A small masked image model, trained from scratch: 11.7M parameters, muon at rate 0.034.
Rows from expert 28 of block 8 of the encoder, named by matrix and row number. Rows with one number belong to one neuron. Each number is 500 + 50 x the weight over its row's rms, rounded and kept within 0 to 999. All counts start at 0. Numbers have three digits each. After the name is the row's rms in percent of the matrix's.
# up: expert up (encoder.blocks.8.mlp.up, 32x48x192), inputs 96-191
# down: expert down (encoder.blocks.8.mlp.down, 32x192x48, transposed), outputs 96-191
up.0 097:490576472520434484559445396475494587555566478452513466469472441484459386510487520421514446578530429482492534573489577503550483457492580507502526537434454427557665549467572461478536489575526480495493509453545420549566533485460527533401513464520572478442446485523487514565523520505428480572
up.1 098:452413444519432504502468481496462555499526543467547451463510470545489530552421467479471536472554507506557492476537465461453478455557526508528548501455576518586481566389459545486544577501489473463539504503591502408530516487553464527558446512506432497483419501536527494429535556554414467459
up.2 096:470513518463557634513543438512515484450501552445496537506553437569475537545498534473474507526509531614571463500544420536552559369480437513579513548453475401474443485468483451481483507448511533480565386527424572526454510480445489509552432554524517566468457539448451558468593394518598504572
up.3 106:403504466510499521484490477481395481483414432610496513580477513434544500471433512479562505512487526477418450566553467500504529514482559502528516450491465554528519560474483483503402475496453462544488574464415561519444528446407483525423529458731478486416515510406495481515486503550538494560
up.4 093:441520542571507497554462479484472506451431493518497486574551453409484407493470547521499558476608474476516575521484452512637534639535500530409349510481482507461521517508566486480474512491450487459507499494550497636530531478563584559473509544495417463502548477511546464496500513525599549452
up.5 104:467496460496548434542534457541520550492550472524520537544510540535523594462399543416560484499476476456596576535559563555511488445433444506543514496456436540513477423482511500514478509536517506521526499438428507576474510396442453497559459442585463479549503602534530406583563472453553635476
up.6 106:600414538497522432514517460484442399503453474532477545432512395563475515540496548416540461503577458528486441497458504500426512469550569561432479527519470524396549427553450499518496524414555482578565458475574451598495476513591445447475521535473437486463427519501512546453530502557565493440
up.7 107:467576555501490451528465399596427487442531484487449532553500472453543549474542610463505487551495602388488519477413463580570556591494520502508480519563535515537547479483448574467492479546494438471478514469487448458570485454625465508391536484522437488507430528524464443469500392525450524489
up.8 100:455382500490615612471536479412573526474466403569538549495427523578499463551523425536509537362510440459493486558515512491508540590508619474487509531515532518444521518502405546539533529492481506473443465428448593536456474552431477491585524505451463466497401518629427527518521539428497536448
up.9 092:505555599430528494455519516464551496482503551449553545529493445389562528431521478466503415451475531551529492506562550500497509396465484466405539453482510473415511488520541475487500515536443490465473517558571488440479424528450481518477445457555536507569593551581514571577513568566581511443
up.10 099:527574485489524472471448495567481484480551519527605544506503437483418499525477523510419464440522538565461514556392538445451461540464570466476516430495553476554495507432535583443477543647580504484559491546479420453577425473504491468477383402395548488537416572489496498444514532517505468501
up.11 097:516434453420441602510527606429506521555485535436538490473490528575525557501433449604544482563562542474463463472482539495498511530514481484531484500513515449498475504453441457431421465496413448497455640430464589566513455555404537504514505498462511451492457489478517425483516519541522515570
up.12 096:520516502554541581496544575528485559500620532524523451547475497421478544450471480488553474390503591506519547500484563473373511578488501455458548470564440499424449557477496556466501516468465535547480512479547505566385580427564456501499537443505410448517559429522551529513495575520503505529
up.13 094:478515463599529483506392457524504513487493551458497556475462560433545482497522575518460504479590422497568528443529428477483485506542457469521447415523508480532565561524521546472578484495554542511522600477499465480514555507480500488536519468462483378602552610425524497501417392595522531437
up.14 101:529401472521542480488484540480492508569510510509471493453481565539514527499473479497495508517563505579500429482430467487473452517547490594465485501513452548465573503554423527496544443472493497562445489588484499504484505392448539459431424432550510519437457411508442514485460462481544563489
up.15 095:559526478514497485506454517501560485502552475485489462521508517495416512520520465422550508514509407516460436532552453513412484564451439547472526492504505634404464524424457429391484506495512595503529556568498604527462517376604485477504553514531512567477484453560506468443547437517516615558
up.16 093:505513543497488562462480413575459542552609506499504499414513510426446458589576554491620424378526460492438460471471514410490421582535490446510511517479393484507488576492414495510495555568513489425485472565527501444598469581452473495465550460454496575504459430465520440516463512488590679493
up.17 105:447400470415542480458563493523511422589555510548475519531506482517449570519453439512578547541542407548444481518552456489470507524529449586544409523569570516467412548521435439553528478510498493499572554499385542482481539457446497527520480446500474463516506519538562474563529531484490421532
up.18 107:571535500616540560498513437519521538490490539489612476493547595511476415491542470562534393555477511559439482463560445497598424483560546586598549514538520502496546504502513517398479474537442487437513495489508539513494566497529469424472456574458510545427469586555428446469545425530457538510
up.19 109:416466509507574463555502476487429472516451538582563467427527553449563402477471519611535454456538446447437483445523587484534460452465460521429552482547537504526533636508520489547538496586463477532415490478518457475549436431505452616469520535533459450529389484469468374529490571499597532491
up.20 095:525581479344548501478440468481513516455536463473471561544485433481455523623609526550590455455444596485507427430446524496424510493556520553488426485507471516522564601487526548449549464530512593469374508480563558524527464543397462545482463428457430509552519458524454478538497474485555507551
up.21 100:524454521490479374482421541522489462504453477479455563466547503439477508531418429564526457411510585498522533550462580560507418500477552458591495392453543401570516511487520594563459476424508533504535517422392505565528469521559502548499475495548432470598434471543556468485549522576447532504
up.22 094:480462554540498435526478468597452503529494502439591558513485429502440457513388481560528419457456454473524514448502534415485492539424582515479379439450587471547496523439437449435523378494534454514490470460519481553626591556543502506438496495563564417609432577530531527518490623469523514491
up.23 098:491535554478467508522528535498490588466459480482452405513600414547529505532401542524490508569539547445595547526458529525431555532420442444482397578477469474529423501556453392478561451478493429504501565564491503578538538494484544570524537501487505483508614515480522518528520486491562472522
up.24 114:505479404548479565512472515554568469444462526411482528526542452521494468531505524473494516484508580552504511481478516519544566505544471512517464526453491465454374468462392440426463487590543453416460474456507576418426489488486460447504523523534561481454615466478467536558552508485441457531
up.25 100:520591593470553466451539488597387519468571623537543480569453511336480499489537534564535549496485514384489482423455441568595480433495415553573477462560471375499534414465486469482448462465456463444508521538477522500487564501427518463480510435555512498480533504433527419543450478567489551558
up.26 106:484407553527448443509527470504536537535485513475525399556500599489444441480416441517551457453549543445478532465521489459513430522534620460474492482529444462472628543560493553428446553485507601467427505481439485628517420522424525484578485572533482508518547487457494465490460541554465566438
up.27 111:529571516441487502535474416464464519484507511525500519484435462573498479458429528515474381565481522481570534435529450535527479457548555452525480515488447601504381491574505535403516519483479466529551483562454451411499481483536437510424503441436474508561374468479525476519431459530462532531
up.28 087:426462522494584457435447537435523421535348456450456457546455517407554468476496560565459451444441494507452435583578526529493516495551485437527519490461501530473517457530467483514581410507477447516486555467509551436402575468474579483451485513483480555461579535491405508604575392519545481597
up.29 097:545602431506435493535429494485442498555485537548423455483523580460484447503580559546424566464561522466464559540489519528554474560628478567475594454501448460513501501453495574422443524440467486474442536468519475612490565405465477388476447541529464453587504517497508586461464534521433543486
up.30 106:535498523492446442472532418553571519457445496537460473489499443552522528410473576529506463553528496540533501543496528486567472528532409385502472442436490427583498410509570508520525523502482477517411490481520534617479524584526391497485549526494550467431491505485584493462532527419465447475
up.31 104:436518473595517464384503486514502465517490519551427627454532532383439567475426429425472530471514508568399577502546553475557501456536511638465488404500541532492496573498551539430484497462457453502473577478508497348540528607488533520445491527407491488481530495571433450442622441502548593540
up.32 093:537529467492520508562576537513510487433512533556497590482594460526444522504544590515442475523464598556546473489452588532432489527526536603498462466467520449501543459546417442386472429549485583561480488495537546457427497499426530471489443425496470539433475453489460542541516625464454463444
up.33 106:396566449528478614395526485495495525531410515501434498446476512340526428505506525505505605518516495543672513478547460436507464492472568569500442579507545601486499452533396561465486491554454514445466413487529573477484446552507536410500557504503456469518577537540509512544438457503462515432
up.34 107:553531524565443469541493481606464579517589434536552594456538503504426526571514548505544561517512396583446533559534578481556446481398489638471523566472462570478385451529536597439519418547574526498526549494497514471483527568514496465427617487467505561440438543518515529439473424429501562562
up.35 108:518460570472514440478449470595519430520523507488397437442610480602563483505452634564368490506554501545420565484447475540450524617484575493467488564475453459614443512471575470514593505463440467477501564573515544376464498498444582435444476502457489437487489449527496550467543637481530530514
up.36 094:519470486532392452518526514518454592449522533568466414549459463503531512511469561505476443517483534413510486461508473454558478427446425455524445439471487496472477582422541503457443533407471520591471580482492426571458562468527522421495518485528499505498554555416495411441491438523477529537
up.37 108:472565538578439432470491520510589601532532539544493595589493416571463444481494515502449507530556516476542591518506551510577534403460459599430449456461526467518530533464542652500411478502515505513526450528524456389541486509510455442397538419415474537448454457514454440478492448484504606509
up.38 090:487489462495554534524545516528476486492588531552542535527463512527475512482530481524548538471415500504557529464413464546441444432544493472504516413501433441615511609488529534501508482527503537451465483440487473581580552436607478569425480467524520496478558470543478518378508472534565567523
up.39 099:461490503460447461489431482423535597535433576389521466500371621476559555422441482539443388444581490518605601439461509503475515596451607530519472438494544533491433506473485523497448487512395451599520574487451482454486494482560521366531524510523511477520445465472525411483525513526508540511
up.40 101:528547559495575475512483553502508543482493471534549469596521524492473477586432561427601538409581425533473577478553632543463470472503423510469526499504502476521491494556485593508520414481480451437502451490526422579437586515564488491546551511536422419470500442505531430496552520505492524551
up.41 111:398520511573582491448513554540517445504519582529499514557466544483517433458433485484480548556470386537422577525498469541520444509471504578408488495430566506490551557429456512472505449489464503490515448514477524385563414493448455412540456596517477477560467488532496545556474499475525600492
up.42 093:487576489517544505468432494519452529447480508479497545473475447585542584443574466428580503576531588466465488496485463476465457528559556532438500445418429581468357410478473478481556517449465470410503473553542482459441553482564571510473515538533444543471510535549502395490470438516438510506
up.43 096:473445490522402410461546551481411574534528583530496496466592559439459499487547515461504528570504543451550576508515524456397537431506527489589565492494456432512558501580448478542446461568463464494495458542448432556468458502592503481551598452514486460484437387447453502451540521511580554548
up.44 091:563604483461589488529495553470423548483480557505534495542481447548495443476590575503505536434544533548539427565616569539501502432465520617436452429530429513488446512500497498446494505424433478468468429581531548506426461427468579599414478550511417531439567457536460492518514568440514512489
up.45 095:540502500466474585559555477546478515435484599472619415475437531522446519498564467521440425468599456469591451466479504431524506520525575592485513423459464414540569405452502472539449460464462470484514456441449563430534621641502465445539483485473550509515535494514437536604537547618526497526
up.46 093:452571529404647471503524450519538472473441458453524451503534555546563550505498557543524562545485544454529485466452467523452489534488504504446511520473451463416520585511557515581490492444529581472520405541574529596480535555497545472521460531482474443563470335468534536517451492476530522618
up.47 097:548447513471506522445476510662482442424550507607560504462481549514524554545506592474419476452517517538520460460531553527454464387450483423520373488503496432546509511518409477451594422498507482568518482502513510535479489534451483518550470530365477495520524368529479440467585496535543575636
down.0 102:412457618517489482428496490491505507543408372463542550438526504434398397503431382535459409507596525540476535531481407500488493506486438617484513540387440611439579539512505549456555507496530480504539565528490477471578485473522530536528618578458487552528505485408512529534509511486474606456
down.1 094:553558482526440549557510448507541593461517457541461532500539568584509547441507471553549554493594593495553466500499566537471531388415500503633565511512520527429381375516540535431490526494544530471459546446440544478429483511591480435622555459419453526540468492497394510521392504521416448511
down.2 098:522411438396394579492505527483514410554583482428527486486403452489485489482507539540498530562564496592476506478417633452510573591484587516548409509574550469439413519592493461454561460580581486499488552547490472600540428510439546463425495538550518388448574478594544518469544485465484375483
down.3 106:550396515460539465461521435482413523509564446436484439452448551376509522486481510604446518509578512537523516468555439505447554526546490481465446430566504529387543512586495637552499535519452542471493510524479444475519470519514586481500457515530465504526543534409414499460473502461477472569
down.4 103:491403496558565479473549569445498462520478452489578527482473487556454524408491418416504535447509466456451530503525528486488566583505438517450522444482457550550500493545443433470429549547561496492522536527489343438400399459561448481477468417553498491506495525513499517509544488496545498460
down.5 112:532422534494512498545586493534460453518448480494418436499447432386458461498433686493501522483562556459488568452554541538457519494552549513415510490454497424532435496456506575514530529446537521473523570520448423455472502472512420488484597536576511539505540425564500426457523486464481299443
down.6 101:508492501480539559534568482491446456470521576413467618555538411491530534439581484433509488491477506569518416502455418489509522517435459401506511570479550452476522554557436447482421439513524543620505483455490519588452470556551433488517369576544479509459457471495503507496546556517557490530
down.7 104:521505520493505524508489550572508495526540595532508468518561493469583535597443407503475504478606529598521502566438441468510439437481524496438438543516523533498395566418434537591492554539442498495434487524464450510440490393495511518384463497441524467558502513445477505510520407489514497477
down.8 092:452443448399449498522598509473556464496492538450535425536556524518420605458449537448508524540571435481450398483543580544439508510577446493506490518561466538576445559591525511495499359576541524521518449397523523462462462516507495521468477433510540506462510520516534491566497522479539371444
down.9 096:531525516499459476566463480504445566504594475553475445643527432491604508466491557464523453562462512452493411530469559514565484520549518509494450470498469496487523494525490547591562551520469489477516513391458450518440518510531479418556550548568486436576521452532497422485461488512378438377
down.10 097:543488558563552521469547471516480528640516457539514457485472498426455499487441576555538435570554477453509568600538465477479538425489463470466611569465421441521531538557443532511404458531487377528471537508488471465447481518500503534527488538513556464573387476539516424580502563572507475591
down.11 102:554437490481569565531507563558464417511464513494452457526482559476455466379532551584430477468569465429535477517542549532497509482530562455430473450484456494453477493460416500501562514565552537515433457492517444544419558525434495398647519446483503554490519517534487481469550507529532564461
down.12 091:513526402444446418484542453512480575430498538445496503540533501499495532540531476576514501414527488494509494491500494548501582497461542533502395549518527555520458487599524505583455561523452550496543491447488449444493540504518542483420504470545527570554538463513451357557502463512517449368
down.13 100:481535548478584561431544470489509476518417448519607510467490543588452405549501380506550472496481466488555489475413373504539528553437512605526476463569529517511520488469567480526421482496460513493508540553528560468483512440418421555508606413546619558452500548454458458493579352512433544553
down.14 098:452522432449475538483534488561478506539502532488392519509487451497588477523592580472521472464474589454543410565489424495492508454514475573491486530514430522523609537516540525571473399549447480491455471529423597516430472474572516430556443499483454452529556406475453445470571573499584430444
down.15 099:555554499486571485452496528423508494581485501485454516511495403545495546457574551486462583491483504570606555546393602558581462484554477488422510463494519466613488440502507501468497445446385480430520500669549435553487569459508500458585532583440448459502555565462455506489507525427586442425
down.16 092:483486533596532557516509529508538513461563425523412486431574446567466553463547524412544546524516471481473477492420431571570506505570439534525494556466468472608543499543553528552488414525451497445546493525521624519599514363499412466484451490531509473501437459565484570552525506467393532520
down.17 113:504494398422483507573507537439591488603515483518421548545530487482502617498512583511477542479538393549486435469589523480504449419498455504410485567550562403536493541476494511517476376472535407400495436502507454414518444456488514514548448594403507563587463424484535529484458504472430500385
down.18 106:632412556523514548463523554472414405483551475505476467615489470456564492445526538446420545466567500499551542502471459587501437401505522534481469582537508442490580570449466401508424457481497567495492476567499506546462457432532476434508461404543423470480420451585473523524536491562547511528
down.19 104:468483503509540461573477516440522505477591501510538481492531501510496585459477410456538480454534559533460468517486568412492536394474474437495448510439596488469515589537425538573517402443487445508531505455530495536569494560532452524535498446483489485568610529511515483536561547477504505561
down.20 085:464501527477509600602512381567537462439531541476454434519583493512442487518492545468583574548594528500442483478617503448500483532364528555501471442524568494399430485535501404454488538390482592440462533445506540437480552567510504479471560486493511435484527505534467414488537511482494643488
down.21 109:419562554573481473555476447366593478510539495561527552519477478474508559444483431566509454560442524492462541574515422470555483451496613477525479530536524495498451423448528529501507551494529452502469482473500490453367487563423556515442487545589522532506538477445518513569428435524418529425
down.22 087:430610480523394478510458537449579555515535444524435549493441461492498477506518530487567497493458584475504440465507458490399525453540394479484419499553458486461587458426469504510478558566498465554467489432513443483479439491484521604613527599444584529551433565525501510507504393542502519528
down.23 097:518508539490519415439471526505484537536534488505595547544474571523492508552372514456502517487432502495471421462434457529433446597509522465627528492575451582485448478540450555574534529502455560515511521475470499490504587555419455558537526509490412506447473413531478481521456543494544501536
down.24 113:498526505557519453415565501445509560509574549499470517428520546432521460445461555489578490433440431511484511524550547549517490483473518511442492533515508513496451480405441477524550444476469525435482482506526516420420505458420436516439515513507504470561527511436475582573497416488498576497
down.25 098:443490515524533474474483489583448532411494531521537498498547551498444429613428468563472521456423438434472606518436492488412432520481574623612497524571586426568472587441526488546535374502428470494509536546494590457509530574424489543544499499534530444491460514514533527521500449474490514479
down.26 102:482380463438589551532495514422421439467448489512535513525490486495553519498600432442530571511537488501509490510467450568524511509534529526407470444552545533549539598425584398556459419509444521399550522443504503517502518510490470460555541400458559494526586577378450571438492454495478467440
down.27 108:490537444485509547467495514517540511419479397523415535437519427545631479464479465492657462498538596468496537504511427511503520534483515620442456521532474577466422527492495516556449479495439436547524507445458550525500566412470568526458557463461492450473548467474511409456552566433523549561
down.28 093:446465433522566549481487431508490454495480566472562450512513518469491440513516549420558431467503503483405450468454527632450580520438614533488533571505446490517378429472603496618418519500404532407461413504503539525515546471505470429481439389529457516530538498536517484581478532497437384605
down.29 092:523501438483497403472505502516532449456609461576478476513579509496528381541424425512543497492438425548561486558450488520560469462547463617550523393479531410490465461545437459461586386502577559528432461493550484576498487520595460436471484513450548509464541564357444451439576482593510481579
down.30 105:530527470465533429538536521473520585598393483502499556558427625437483552397453473504446453484522462469535483467478487468521498567490485517434519479548507594399489636600489512484513547539494541499537463457451458536442483466418545555543527542501567438505454520459494458568462502478500504477
down.31 103:561487465521459582483461495461481413484558491569380492402582466435610514533553515523461409572443478456407550454562563519573451489497439459489505589537446591551521509473556412510537443510478492446502509553556539423545510599447500452576459464522558523445447518564497408494469482400494507488
down.32 090:441459475445464478496415470405381511462549499611457483416508473475567500494533594624471539555454479492499499396532473457445453446500406414550489521444525524470579426481495493544479506513529425496471549481561499568508524466578499576493518483482434434540552504479495487471421560505484501426
down.33 107:505500561490457558538433487539519513414525629490504442492492592502668526604508523494533503423480463487468547467553492588466558534482507546566474525445482469483536509550492506490396398491410483441553422476504522520494570489493502455417499483525545491465464557461480489482457459506430562464
down.34 104:441431547517536511403590499430542509516617493501472495510619403535509524494449466536532518393471488540511558566495425502470420485647558594434375589462483442510570459457545480552531412371502512488543428565525546472485500560553478526540487513560501492510584506510439471488473480499463474348
down.35 106:478483448469471500521432515442488484600445355500534503597441507556467542442505530492550653605531432472476540520433459519487433602505501496517590495468453469546515512473476438522450430497475474571536463569476527502503443573463448599524459481545494471528515491436606544541483560462431389529
down.36 103:502488562399486435526516484577363492505514449542545543444544459461505455496489471546474426461530453451545466489365526505530471398503497498484476442582575543427493499471503591538541610506506534501496570550471518402543559409547511512500511514466576586353534488467557523462518462535531567464
down.37 102:537482515542460513496512493548464533473553558524531417466531477507623504501542446554531485508494494447504607474505445398429407511497434512486494668452513552446468493554499567538509483433532487488573497468451570444439536460509525619458554501475504477600551427454469429475489483478547533416
down.38 094:480515527563501443515490555512529479560578540520526529435509471407460555506524497475558515517513362519494480466488419442544623473418402474475586479443521539541552471495493569538557543466449466387473493546442551472492453512507507537595447556475465530449529525507479559461519461438513568556
down.39 097:471471442533558543462615556513474417390602619480417578470595514530391429418532525532570533492424586590526510480539565499557536495506490525525509493532513447525383485461505496513508494462514513501515451469457516466567538378443421471438523441419572575397512439588477461537483479517548536565
down.40 104:489465415509488599478509482506499549521471505459498534491552417600577481525445543519477501386519613515443532432515459443485421575531504448532491533508487470411568515451449509544547600515544553502458562500501482407483454432514454517541460510456383478479505466535441557515548512545402438566
down.41 109:461456536468593459472504445560455462508586469518423396342444534544523560506482608510503419448385451552433529477553459422499440425505627480517494533449499429590484539492548538539525420489496472494455449550604527542519522443423553575480444456431455461553491495499511528469573542461541488543
down.42 089:448494468556541513447524554506431567455561567497469456507539477577570417483513459520538477463527502537519472510470538501552521612489560530509405528474463442462561497449491604460481612515525564481522500449499472465483563422518465524342560437522460519562532611480518515469454473508559498474
down.43 100:475529417526537454508473402553465429486491537560520512475521534516487460468602468494496521515443567538439492567521498438476467566372468463554495521425446532542463460462558547514488579444504490597537551513546420400539477493544530597586394578476498501478458489503449507505557545535440478465
down.44 097:555438501531387580384491519519457532449563450538516415508494442538520446490473526570449520540484518473488550445563473542488501464485506434460449503453512521441534533510514532399500523445555419548570548536572433478443397594515480605435491517600559476495479593491562495511478533553549571469
down.45 090:460515473546509468623494534550466386538444504474474438400550670512461491462500602522474553480531534520472495428516634520483493557504511524521466508510476477478486570536484410470476527498464529509474481450582491551533558542490502427479594541516422482485579489467475491467511529500409541560
down.46 100:520444523503519513517544551472544519545434511502580560531497452560607457562423513487548490519464526463511416455521448479514482596433465440505473517539472503505560504497465420498477533444523475515513418539546536498570467448453505505431353394520439536471452502459522535538522559481496538512
down.47 094:463474444551559479524419506498450464526541448504495550459527470541441509487476472452519529610535475463533460537409411574462500442518558533497557516474489452535450578531492517467497469489564520512466510505510510505492470535513498438556554473554590511397528387337522365463500464524543519539